From a checkpoint of a small CTC audio transcriber.
Model: log mel input, arch transformer, activation swiglu, layers 6, width 512.
Training: nadamw at rate 0.0013, batches of 96.
Rows from block 3 of a small CTC audio transcriber, named by matrix and row number. Rows with one number belong to one neuron. Each number is 128 + 24 x the weight over its row's rms, rounded and kept within 0 to 255. All counts start at 0.
After each neuron's rows are labels from the 100 clips, of 14976, where the neuron reaches its largest size: "loudest band" is the band of the loudest frequency at the time of the peak; "peak on" is the class under the peak. Only what is clearly more common there than usual is listed. The data: melodies that start on their tonic, played by one synthesised instrument. In brackets: how many of the 100.
# gate: MLP gate (model.blocks.3.mlp.gate.weight, 1360x512), inputs 103-205
# fc1: MLP up (model.blocks.3.mlp.fc1.weight, 1360x512), inputs 103-205
# fc2: MLP down (model.blocks.3.mlp.fc2.weight, 512x1360, transposed), outputs 103-205

gate.351 [124 146 155  99 131 168 117 159 109 156 139 106 167 129 131 178 147 150 152  88 108 102 159 134 127 135 130 132 145 167 126 124 149 106 111 124 127 114 105 145 125  82 164  94 143 132 134 143 132 115 147 121  54 109 139 140 130  97 165 110 143 149 131 110 103 105 116 170 144 110 116  96 123 127  98  98 107 132 125 138 181 136 104 162 157 129 124 157 151 134  98 101 119 151 130 137 131 166 131 142  97 132 162]
fc1.351 [153 138 183 126 144 172 139 129 165 165 145 139 146 119 142 157 149  85 118 112 126 160 144 180 136 148 136 125 151 163 142 127 151 143 139 125 119 125 140 148 120 144 152 106  86 166 166 169 145 128 120 108 105  79 116 131 147 101 141  89 118 149 128 107 145 169 162 102 127 148 169  78  86 136 158 129 157 110 141 122 164 130 109 181  90 141  85 113 102 135 124 121 113 120 175 129 144  67  83 109  81 110 139]
fc2.351 [105 124 147 147 136 127 128 125 127 167 121 117 122 159 152 119 131 118 125 152 127 128 149 145 171 136 126 171 150  96 125 186 137 115 150 163 134 130 123 136 160 146 123 115 140 139 153 157 153 139 141 111 126 152 135 122  81 124  99 109 129 141 165 135 122 133 152 135 112 127  99 129 107 134 134  91 103 122 160 140 158 111 140 151 169 127 137 157 169 139 118 136 139  61 170 116 141 105 155 111 184 122 130]
loudest band: 500 to 1000 Hz (60)
peak on: G5 (44); G#5 (34)

gate.494 [131 145 106  65 152 164 124 161 135 127  86  97 103 131 150 110 151 137 119 123 118 154  88  98 138 159 124  83 160 124 119 152  81 137 105 134 119  93 123 133 140  94 107  84 109 170 137 133 149  70 131 162 135 100 114 143 115 125 142 146 124 148 114 127 126 144 122 175 150  98 110 130 145  58 109 136 159  93 104 131 134 135 163 132 125 118 109 130 116 128 161 133 116 110  86 104 119 131  98 125  92 108 125]
fc1.494 [138 139  85 105 112  91 103 138  85 130 132 113 131 118 106 180 150 145 141  73 148 148 167 112 151 144 125 148 165  93 118 162 111 114 135 163  95 135 146 110 148  97 123 128 122 152 155 140 134 129 156  70 117 133 145 120 135 113 102  79 131 114 126 169  99  99  93 167 127 130 142 120 121 112 110 114 110 125 136 121 143  95 118  80 154  96  98 154 133 137 145 116 113 156 126 135 140 101 140  75 135  97 126]
fc2.494 [ 96 144 104 117 109  78 144 121 121 116 116 156 163 178  94 133 103 106 121 140 111 116 118 171 146  83 111 118 129 155 134 130 150 180 184 103  84 143 151 113 121 171 116 119 163  87 146 134 120 107 145 138 132 190 174  98 140 130 129 122 126 132 128 128  95 122 144 142 136 151  99 146 122 202 119 106 111 152 148 134 160 169 122 134 105 122 164 156 133 106  73 107 120 147 136 137 118 115 116 161 129 142 158]
loudest band: 1000 to 2000 Hz (36)
peak on: A5 (27)

gate.195 [131 145 141 137  97 147 122 116 113 132 130 110  99 169  92 112 142 181 137 149  89 110 144 138 115 116 128  72 151 113 102 111  99 142 114 159 144 123 126 131 109 134 124 167  97 125  87 126 113  97  72 150 129  83 162  86 116  62 111 176 128 124  91 117 123 105 113 105 115 131 111 132 123 129 148 122 104  53 162 105 146 115 201 121 137 143 138 113  90 123 193 115 160 108 104 100  97 128 104 154 137 130 115]
fc1.195 [139 127 135 148 124 160 157 112 147 111 127 134  95 131 109 101 145 101 119 205 148 160 129 142 157 145 141 159 124 109 148 132 112 139 122 162 112 118 113 152 117 146 126 103 126 127 147 122  97 192 131 101  95  93 157 123 135 118 118 110 110 134 124 106 154 181 149 131 139 138 125 127 144 145 116 147 121 159 142  81 132 133 105 121 103 148 136 160 125 126  75 132 165 134 173 135  98 127 103 114  88 126 145]
fc2.195 [136 138  97 108 125 139 102  81 128 156 134 117 109 113 120 128 112 122 103 120 130 144 116 121  89 133 157 110 166 146 135 158 141  97 134 120  84 137 174 125 155 115 149  86  93 126 148  86 102 119  68 144 103 134 177 113 171 146 170 161 121 141 125 122  97 104 113 132  99 131 163  96 100 169 116 113 137 143 125 128 117 154 122 112 103 156 135 149 127 168 133 136 128 141 138 147  99 174 127 156 153 134 106]
loudest band: 500 to 1000 Hz (51)
peak on: no note (78)

gate.595 [138 130 110 133 139 162 119 117 138 172 138 123 146 167 120 121 132 167 157 127 112 169 184 160 151 157 109 118 151 122 150 127 122 142 117 160 139 111  94 115 168  85 133 147  78 131 131  96 139 119  98 118 117 123 117 139  89 122 136 156 142  95 108 174 124  96 145 121  68 127 138  95 112  92 147 120 134 133 143 144 137 125 163 147 129 193 112 135 116 147 150 130 143 203 137 161 128 141 130 151 200 132  93]
fc1.595 [142 100 144 105 125 163 136 103 189  82 132 122 110 134 138 156 143 110 107 152 170 137  95 141 146 127 147 110 152 145 138 154 131 134 151 144  99 127 209  79  84 143 141 126 128 111 105 172  77 109 130 162 154 113 136 195 157 152 130 106 126 122 117 107 153 160 131 154 156 160 166 163 160  72 123 132 160 119 108 112 172 166 128 136 116 145 140 109 120 143 151  89 166 132 113 141 128 104 144  97  94 130 123]
fc2.595 [131  94 104  92 109 108 114 126 122 127 100 162 120 134 104 129  87 128  96 148 121 112  90 129  78  92 161  44 103 114  98 109 131 148 116 110 114  96 110 100 119 108 121 172 114 110 156 121 104  98  97 133 139 189 141 100 137 195 152 157 149 147 131 133 117 137 104  70 148  73  82 158 198 143 115 111 126 138 109 107 136 151 161  87 150 126 128 111 166  98 116 105 145 156  90 153 118 114 135 145 124 127 131]
loudest band: 250 to 500 Hz (53)
peak on: B4 (70)

gate.417 [124 160 175 112 146 141 101 142 124 146 115  74 134 121  94 128 115 134 112 121  97 127  75 113 118 173 138 174 120 117 133 127 140 145 152 157 140 113 125 120 119 100 122  97  66 134 122  86 128  82 108 131  82 117  94 147 123 107 137 139 103 120 159 156  91 126  82 134 143  75 100 110 138 115 118 117 153 123  79 163 191 116 115 112 124 138 127 119 126 116 102 124 140 124 132 139 122 118 110 143 127 116 162]
fc1.417 [111  99 101 120 123 164 136 163 148 121 173 117 154 106 127  82  93 135 132  97 118 122  85  84 120  68 180 113 120 117 139 137 162 109 127 117 136  94 137 129 139 140 120 113 111 156 140 137 140  58 109 149 159 125 124 171 125 170 196 134 115 154 128 143 147 152  77 183 174  81 129 131 136 111  94 164 158 135 149 147 112 133 120 142 137 132 112  82 148 100 117 144 123 101  96 140 149  98 117 149 137 168 170]
fc2.417 [116 137  97  97  94 153 142 124 141 108 142 123 126 138 135 164 137 113 124 104 122 105 134 147 145 124 124 138 111 122 117 111 111 127 142 121 143 122 134  94 122 142 100 100  89 139 140 124  97 112 150  79 123 120 139 143 114 190 129 125 108  69  88 114 127 149 115 132  92 153 161 132 137  78 140 120 144 178 125 121 110 131 134 130 148  71 155 110 120 140 112 106 102 158 122 131 164 118 152 132  93 135 129]
loudest band: 500 to 1000 Hz (50); 1000 to 2000 Hz (34)
peak on: G5 (30)

gate.653 [129 143 146 107  78 111 141 174 142 167 110 116  98 160 129 139 133 165 107 146 134 124 138 126  84 128 122 124 162 112 165 127 152 155 136 106 100 119 105 153 151 103 123 140 103 124 149 117 130 143 110  93 109 138 124 137 125 144 158 119 116 156 131  94 169 112 128 123 147 123 125 110 143 138 153 134 125  83 128 118 121 143 154 127 144 130 141 109  74 128 157 144 114 106 107 104 137  92 142  69  85 119 169]
fc1.653 [148 128 124 162 111 101 157 102 169 190 181 134 105 138  98 145 122 177 106 155 160 181 157 125  95 124 130 130 116  97 119 101 164 151 149 124 120 140 111 122 129 102 154 112  96  72 140  91 148 129 100  94 135 135 126 100  90 174 161  82  94 116 129 134 185  68 127 118 108 123 130 118 153 142 160  81 112 125  93 117 163  99 145 102 169 110 112 152 152 126 107 204 100 154  91 114 125 106 125  95 119 111 125]
fc2.653 [143 134 132  82 143 100 134 104 137 169  94 118 118 114 100 115 138 140 133 134 138 134 158 137 126 124 104 106 118 130  64 130 160 113 127 102 127 126 112 136 177 105 153 129 141 118 150 131 193 165 193 109 113 157 115 140 107 108 107 126 106  86 155 113 171  70 116 101 120 131 148 128 142 107 153  91 112  83 110  81 129 143 132 131 103 152 127 146  86 153 123 121 126 100 145 149  94 106  75 130 172 110  94]
loudest band: 500 to 1000 Hz (77)
peak on: B5 (92)

gate.0 [120  79 114  99 131 137 149 138 185 141 125 117 194 114 152 130 158 116 120 135 103  55 150 111 110  78 171  91 138 128 129 104 133 123  96 120 135  97 150 106 145 103  95 112 127 128 101 127 148 106 129 126 159 104 146 154 107 157 132  97 144 133 143 182 136 100 114 127  59 113 118 156 156 139 109 137 129  82 171 131 102 139 115 117 140  71 142 121 163 132 136 103 158 127  88 160 135 122 132 120 129 113 119]
fc1.0 [ 98  85 144 131 109 133 187 148 186 140 164 131 160 105 203 149 165 109 122 130 144 105 161 121 140 113 172 109 122  99 148 116 158 140 103 137 145  72 131 124 132 148 105 146 139 112  82 115 151 109 134  98 146  59 179 117  96 124 147 107 170 133 155 161 141 155 129 124  99 120 118 140 143 159 148 139 118  81 165 133 126 143 135 138 144  86 151  85 176 119 131 128 148 114 110 113 157 182 144 111 151 105 113]
fc2.0 [127 146 170 146 130 115  97 113  88 110  97 153 130 101 109 115  88 158 155 146 111 161 108 133 124 156 109 127 130 134 107 112 127 112 135 133 122 161 138 141  95 134 156 118 136 110 113 109 151 127 112 154 135 153 102 135 120 115  81 185 113 166 114 122  99 128 148 106 178 124 138 107 100  94 125  93 158 159  83 129 169 111 115 148 137 152 105 153 150 114 137 136 142 122 133 105 131 115  90 155 138 144 102]
loudest band: 1000 to 2000 Hz (90)
peak on: D#6 (29)

gate.244 [147 111  90 106 100 150 145  98 140 195 112 136 142 142 111 122 151 174 154 162 112 145 156 118 132  92 135 126  99 101 146  90 115 117  85 143 135 111  75 104 140  72 152  89 138 120 171 126 153 142 136 119 128  84 141 166  99 125 128 102 141 109 111 122 148 118 139 137 104  82 118  99 106  91 164  92 156 130 108  95 120 135 145 124 165 167 131 136 113 151 132 155 118  93 105 144 133 120 109 114 136 159  96]
fc1.244 [147 125 167 156 157 137 153 122 132 129 122 159 147 119 141 170  93 103 148 129 128 149  93 128 124 137 154  99 157 134 160 138 132 141 150 137 134 171 180 118 103 167 115 238 122 133 134 108 148 164  91 151 120 145 164 140  90 111 180 146 133 133 134 120 103 124 139 127 133 174 160 196 146 129 102 109 156 143 170 152 120 114 167 134 157 110 121  86  58 148 162 106 139 106 131 103 181 100 148 108  90 117 146]
fc2.244 [118 140  91 105 131 138 100 138 111 145  94 126 160 124 126 130 162 137 131 158 126 137 188 155  83 143 105  72 109 125 109 144 117 122 100 122 136 143 120 171 140 149 168 113 106 149 144 186 131 128 189 167 118 131 107  87 118 141  93  90 155 153 148 122 147 129 139 132 108 111 124 117 110 134 162 104 138 113 126 133 153 133 105 125 129 115 136 149 127 133 125 117 112 106 144 107 121 102  95 146 157 108  96]
loudest band: 500 to 1000 Hz (53)
peak on: E5 (29); F5 (28)

gate.665 [110 154 136 126 112 165 122 162 131 120 112 118  84 116 122 144 146 157 119 129 132 146 172 119 141 126 143 125  87 132  88 128 106  93 133 134 143 167 105 125 144 107 136 140 151 113 124 147 115 125 115 118 126 144 129 108  94 107 133  94 151 125 116 123 156 101 126 131 138 105 134  95 109 132 150  89 152 160 110  78 141 125 156 144 158 104 120 138 162 144 119 179 129 135 151  83 114 114 131 125  86 110  98]
fc1.665 [137 128 168 150 136 146 159 142 156 115 159 153 167 114 112 122 106 114 134 161 124 123  99 166 135  98 130 162 132 137 136 193 105 134 132 129 145 151 136 124 140 135 145 147 154 160 169 125 140 138 196 121 128  92 114 122 152  97 140 157 142 113 144 118 156 128 178 130 162 103 152 138 126  88 129 149 147 112 164 110  93 128 132 108 126  96 129 109 139 162 154 107 115 120  69 160 138 142 164 149  82 146 122]
fc2.665 [ 83  87  90 119 147 119 143  89 111 100  95 182 146 132 140 118 100 152 123  90 164 117  78 141 119  88 157 107 147  93 126 122 122 201 126 116 147 107 146 118 111 135 105 137 174 163 110 170 153  70 108 146 152 124 140  85 128 166 144 172 125 121 114 142 115 145 149 109  97 111 138 129 170 121 120 151 147 123  95 171  94 118 129  95 157 139  97 154 141  86  75  98 136 142 126 196 130 115 106  85  98 145 105]
loudest band: 250 to 500 Hz (50)
peak on: B4 (49)